Rows from block 5 of a small image classifier, named by matrix and row number. Rows with one number belong to one channel. Each number is 200 + 30 x the weight over its row's rms, rounded and kept within 0 to 999. All counts start at 0.
After each channel's rows are labels from the 100 images, of 14976, where the channel reaches its highest value: "patch colour" is the nearest of a few named colours to the mean colour under the peak. Only what is clearly more common there than usual is listed. The data: drawn human figures in many poses.
# convs1: first pointwise conv (model.blocks.5.convs.1.weight, 480x480x1x1), inputs 288-383
# convs3: second pointwise conv (model.blocks.5.convs.3.weight, 480x480x1x1, transposed), outputs 288-383

convs1.285,198,182,154,215,167,175,170,190,161,171,211,209,191,193,265,225,208,255,178,174,166,225,220,226,153,240,220,167,196,205,173,253,214,195,226,174,232,190,214,224,237,191,203,194,214,233,180,198,189,165,163,230,171,167,236,233,178,216,208,188,229,192,177,150,211,215,224,226,227,195,206,216,226,181,246,217,195,209,148,218,158,185,208,235,193,204,213,225,209,201,202,208,205,196,215,156
convs3.285,228,241,195,176,193,213,178,206,223,191,172,212,197,229,236,224,210,205,199,213,191,141,206,191,232,194,255,159,206,186,200,171,207,198,202,183,204,206,171,196,195,230,145,271,196,150,241,241,191,225,203,256,240,222,197,218,211,192,196,167,255,202,239,197,190,218,211,257,232,232,202,220,214,164,213,197,203,234,162,279,183,195,222,207,168,224,231,217,101,223,164,187,180,225,171,200
patch colour: brown

convs1.194,281,247,167,196,250,201,192,149,194,178,242,197,232,193,189,223,196,198,148,216,201,180,192,217,210,235,177,198,201,169,245,226,197,213,177,145,222,169,278,167,194,137,206,194,206,165,163,206,174,166,182,202,220,192,195,210,198,172,200,220,257,186,221,199,250,173,235,200,221,193,207,217,183,129,216,131,209,190,227,230,169,162,197,190,194,178,288,182,256,217,217,188,157,152,215,196
convs3.194,179,213,218,130,209,220,219,234,231,186,229,190,189,194,218,197,226,208,173,202,268,151,217,181,193,184,195,152,198,214,220,214,151,212,199,166,209,221,195,153,180,173,213,259,204,181,167,206,217,162,212,235,206,124,207,247,264,195,245,198,220,227,270,225,169,231,133,244,173,252,212,255,236,172,212,188,194,173,192,194,196,187,212,256,173,188,120,187,179,167,161,174,212,192,219,173
patch colour: green

convs1.411,218,223,247,201,208,195,204,170,201,169,226,199,214,152,232,131,187,164,166,209,216,179,149,176,184,186,207,207,156,199,214,156,214,218,234,169,218,202,141,212,169,275,172,191,201,188,202,186,190,182,232,198,217,192,186,113,159,176,194,239,167,276,188,166,209,191,183,178,222,184,215,186,146,194,219,154,242,235,152,205,262,215,167,231,222,169,202,226,221,204,190,202,167,280,245,222
convs3.411,220,222,171,249,164,247,206,206,245,229,200,179,170,202,167,169,168,189,196,227,171,226,198,199,206,240,197,176,240,189,232,231,197,218,191,211,197,204,177,237,190,171,206,213,198,264,157,186,211,160,204,177,211,174,178,225,222,119,248,218,185,173,198,133,258,135,230,184,207,192,164,181,183,185,201,226,187,194,210,172,198,184,185,152,216,168,173,244,155,277,219,168,205,201,187,183
patch colour: brown

convs1.254,196,181,192,238,199,228,210,201,228,176,219,147,264,215,163,204,224,185,217,214,257,211,183,179,221,241,198,212,261,246,279,219,219,218,202,186,176,205,145,240,240,222,189,232,193,174,236,198,219,217,182,182,169,205,176,190,208,118,220,194,171,186,209,230,252,207,207,170,173,178,207,250,271,202,169,226,182,206,252,174,161,165,187,203,207,218,210,236,209,201,184,222,230,209,189,204
convs3.254,221,192,150,209,252,147,261,259,185,173,247,245,166,230,241,215,152,234,220,167,190,239,188,186,219,185,200,267,176,214,180,202,240,232,218,211,216,209,176,227,250,158,197,188,195,200,170,233,218,215,212,219,166,180,186,206,204,151,163,187,157,165,218,212,182,177,190,188,227,153,176,176,231,214,167,189,182,223,172,218,225,159,209,196,208,210,233,175,168,212,165,267,191,220,216,204
patch colour: grey

convs1.472,207,199,228,225,287,197,205,204,175,194,184,241,234,206,203,190,174,226,170,200,216,162,218,219,202,276,217,161,162,203,237,206,218,154,186,214,299,227,182,219,197,161,170,169,150,201,175,207,208,182,179,165,162,240,209,161,205,224,218,188,172,209,210,159,226,191,171,138,209,220,157,162,144,200,206,195,206,196,239,187,187,163,209,197,193,214,207,212,189,203,194,207,227,205,199,174
convs3.472,188,160,203,298,182,155,221,194,168,193,218,225,219,217,208,182,233,149,244,216,190,163,176,179,236,189,222,215,202,224,170,160,213,197,267,213,183,218,138,203,202,194,238,156,213,182,202,201,191,185,168,224,198,211,226,166,200,178,209,201,231,187,207,209,211,221,173,232,180,172,243,212,235,177,191,223,209,261,235,242,251,213,169,158,176,193,169,215,158,196,216,193,207,215,181,155
patch colour: grey

convs1.345,203,176,183,220,203,215,170,262,166,243,196,211,265,168,269,221,233,196,194,249,220,220,180,195,190,197,169,226,190,238,221,246,219,222,200,167,210,158,226,176,181,199,207,202,187,168,179,186,175,199,208,220,202,185,186,194,188,190,229,182,182,176,177,214,206,208,212,221,214,189,179,194,143,219,179,182,180,192,214,242,181,259,194,217,185,159,210,246,175,212,198,170,293,210,121,197
convs3.345,215,197,175,163,210,229,175,239,166,178,166,199,232,199,202,232,191,164,213,221,202,240,167,239,192,235,213,227,233,212,185,276,179,174,210,181,164,184,204,223,194,188,151,240,224,246,176,207,278,182,193,195,189,192,132,176,187,219,157,245,227,209,247,178,182,231,224,245,221,190,209,233,117,184,242,194,213,196,271,215,207,220,211,176,208,225,186,186,197,221,225,220,219,263,217,251
patch colour: green

convs1.396,207,161,154,186,278,171,122,244,223,195,199,196,193,185,206,153,179,247,238,193,160,222,173,138,193,199,200,246,213,158,216,165,198,207,243,164,232,233,161,213,171,179,203,195,276,207,207,176,214,197,201,133,188,159,189,217,198,220,148,204,199,251,204,227,179,194,215,175,170,252,217,177,181,185,186,222,201,221,175,236,247,228,232,183,212,156,213,209,195,236,211,161,179,226,176,237
convs3.396,163,156,182,192,159,204,245,188,173,222,141,261,179,164,240,156,189,190,185,232,213,216,168,234,176,162,188,218,259,224,246,207,185,223,174,193,227,242,206,259,141,235,204,202,187,188,143,189,189,183,211,146,237,236,162,187,184,189,196,219,167,218,280,178,208,189,214,240,222,233,231,200,180,176,169,246,186,183,187,185,203,213,193,236,170,206,230,239,175,169,187,181,235,198,164,173
patch colour: green

convs1.362,190,203,172,156,271,194,163,237,221,186,214,166,233,189,210,227,209,199,160,209,169,247,234,182,227,260,189,214,225,195,215,220,215,201,191,180,249,216,231,237,234,127,223,198,245,205,150,221,173,217,153,175,198,168,198,188,203,173,220,234,225,249,201,138,159,201,190,231,193,240,223,225,188,270,213,199,229,222,129,178,156,192,205,155,148,181,188,209,195,185,208,216,190,207,201,192
convs3.362,148,184,152,176,144,221,299,161,185,252,193,185,217,155,132,128,220,218,250,190,195,192,231,250,208,161,156,197,193,184,215,232,139,227,206,194,192,190,205,218,196,194,200,166,223,249,189,209,155,202,142,171,255,174,180,168,224,178,164,187,203,243,192,215,210,195,227,209,221,208,210,246,250,207,247,169,225,209,164,174,185,207,197,272,201,169,206,203,192,186,189,197,229,204,224,221
patch colour: green

convs1.230,196,254,188,205,159,155,175,238,202,229,211,193,196,226,222,228,147,205,197,190,199,205,186,207,176,183,194,159,259,224,168,204,241,188,186,198,246,226,248,231,146,181,184,217,182,191,224,230,168,235,220,208,214,201,227,167,190,226,231,166,180,214,239,222,194,161,206,210,209,224,230,189,229,191,141,173,203,195,285,188,169,180,153,157,170,252,216,219,223,191,233,211,228,190,159,211
convs3.230,214,204,154,187,226,180,178,204,190,159,237,216,222,211,242,203,201,203,213,206,238,165,212,190,153,232,223,201,183,162,226,242,191,220,176,186,247,214,212,218,149,203,193,192,197,223,167,165,162,174,210,197,167,214,143,241,231,214,179,168,240,230,206,174,198,208,238,193,236,183,218,202,205,222,148,223,288,195,222,231,199,175,176,198,230,302,193,185,259,183,159,204,253,181,191,286
patch colour: grey

convs1.429,174,190,221,139,251,238,189,235,231,190,166,189,183,252,194,258,194,189,263,175,190,227,222,166,232,163,183,231,160,210,235,195,176,203,171,192,179,207,241,210,133,169,227,213,146,132,162,169,242,189,177,173,193,244,187,229,151,216,224,148,257,183,224,135,221,232,190,161,211,249,227,200,166,176,145,193,228,189,166,163,239,178,192,216,144,253,183,233,185,187,177,232,203,207,147,203
convs3.429,183,202,195,165,225,185,201,159,172,261,209,195,231,197,215,141,143,240,220,184,203,241,158,228,162,270,205,234,180,207,215,239,219,185,240,193,171,220,231,216,159,223,160,200,178,250,151,226,188,262,192,220,163,210,177,220,226,205,168,239,221,214,209,168,180,173,222,215,207,180,207,275,136,220,220,181,214,169,258,228,220,183,233,167,200,184,149,212,187,180,179,211,184,204,208,223
patch colour: grey

convs1.268,208,205,229,196,189,130,191,206,174,180,199,235,234,173,221,193,208,201,223,217,183,194,229,218,217,225,224,203,183,220,181,181,211,150,202,235,210,193,160,222,209,204,232,215,207,185,208,220,172,164,159,222,199,206,192,233,198,222,183,188,197,215,185,215,150,162,173,179,208,183,177,190,214,233,219,183,132,190,192,264,217,226,201,232,286,226,234,178,183,209,209,187,237,212,257,244
convs3.268,201,181,212,162,175,222,227,177,245,227,179,180,191,212,199,193,151,243,250,226,179,182,191,214,172,242,198,211,184,211,211,189,223,232,192,211,170,275,210,228,208,203,213,182,195,224,191,204,238,183,193,236,182,172,196,234,226,242,207,278,230,193,247,185,179,189,227,186,172,186,213,196,144,176,172,220,234,191,173,199,247,220,228,218,155,192,241,197,218,170,189,185,177,250,210,195
patch colour: brown

convs1.171,199,228,188,198,212,188,229,169,208,179,203,212,188,173,140,208,220,184,192,195,197,194,217,198,221,214,202,185,198,177,251,212,210,184,178,157,227,198,198,195,230,225,179,210,131,214,179,158,166,209,157,147,204,208,201,175,194,272,209,229,212,235,182,252,190,215,150,194,209,223,205,229,178,230,224,171,173,224,196,200,219,186,216,233,230,209,207,145,252,226,187,237,189,220,197,195
convs3.171,189,226,203,218,181,193,261,148,161,216,181,246,167,216,209,210,196,187,196,205,241,221,230,222,207,198,217,152,200,221,174,178,196,265,204,147,212,168,221,209,221,197,190,180,217,176,208,224,174,221,223,156,259,225,159,162,200,171,227,272,165,197,181,204,252,151,142,148,258,173,199,207,149,208,161,237,197,167,205,207,163,187,179,215,226,195,209,209,217,158,212,227,142,203,169,196
patch colour: green

convs1.398,236,198,215,177,253,181,191,220,249,212,202,174,235,236,172,240,232,270,221,202,202,162,206,196,182,262,213,211,228,181,220,220,158,192,196,192,169,195,183,228,195,267,190,235,196,215,199,217,204,145,254,183,233,260,196,218,238,196,168,175,172,261,179,207,229,205,216,183,202,242,207,169,203,200,244,219,194,209,142,212,188,183,195,211,213,209,202,189,202,175,256,170,219,177,163,226
convs3.398,175,138,170,178,237,177,219,256,207,296,206,173,231,231,189,202,239,194,206,211,231,192,188,236,253,188,199,151,174,192,231,216,211,253,177,198,231,230,185,261,170,175,163,229,200,175,182,198,211,207,197,269,153,231,190,166,185,209,178,196,211,184,236,232,225,179,194,180,198,174,219,193,208,150,191,229,210,197,169,186,176,265,226,209,215,160,207,206,194,183,200,256,188,158,176,199
patch colour: grey

convs1.232,198,205,177,252,199,235,126,131,183,201,213,252,197,195,189,194,216,202,248,209,242,188,175,203,205,207,209,171,219,216,240,234,216,207,229,191,175,224,170,239,188,209,204,182,187,158,236,212,228,203,182,141,168,222,177,162,219,238,215,202,188,189,188,248,149,180,236,230,193,208,201,177,214,182,209,190,204,248,241,156,209,253,193,191,182,149,204,241,235,221,184,202,119,245,181,225
convs3.232,210,224,199,232,255,225,210,197,204,199,265,273,201,246,186,188,185,259,155,228,180,220,166,230,209,178,168,220,224,199,174,203,165,167,219,167,143,246,178,166,240,246,152,237,149,215,195,190,209,178,201,193,191,176,184,211,165,205,221,230,196,226,221,185,173,199,200,172,257,222,208,201,178,158,163,206,189,207,189,145,218,195,248,235,200,193,177,147,149,241,179,277,186,194,213,163
patch colour: grey

convs1.251,186,216,207,231,209,222,196,160,202,177,198,186,222,241,188,208,130,177,225,199,219,179,213,197,181,129,221,205,230,202,168,196,156,188,202,214,225,172,255,238,145,265,264,160,210,172,185,150,133,249,236,249,271,252,168,243,218,188,178,192,239,180,180,172,255,263,156,213,238,233,227,213,229,217,237,166,198,193,195,228,193,234,218,205,206,244,223,178,228,210,222,253,171,237,183,187
convs3.251,158,171,214,180,173,215,195,226,231,189,219,170,256,199,163,182,215,111,208,180,180,184,196,181,199,216,220,224,207,225,186,206,213,195,185,169,197,287,219,189,226,184,185,217,175,160,212,200,194,186,146,257,197,164,157,189,230,228,200,200,178,239,227,196,208,182,240,176,254,245,266,208,149,199,177,209,224,208,227,170,200,154,193,225,223,165,189,248,197,208,178,159,175,198,177,179
patch colour: grey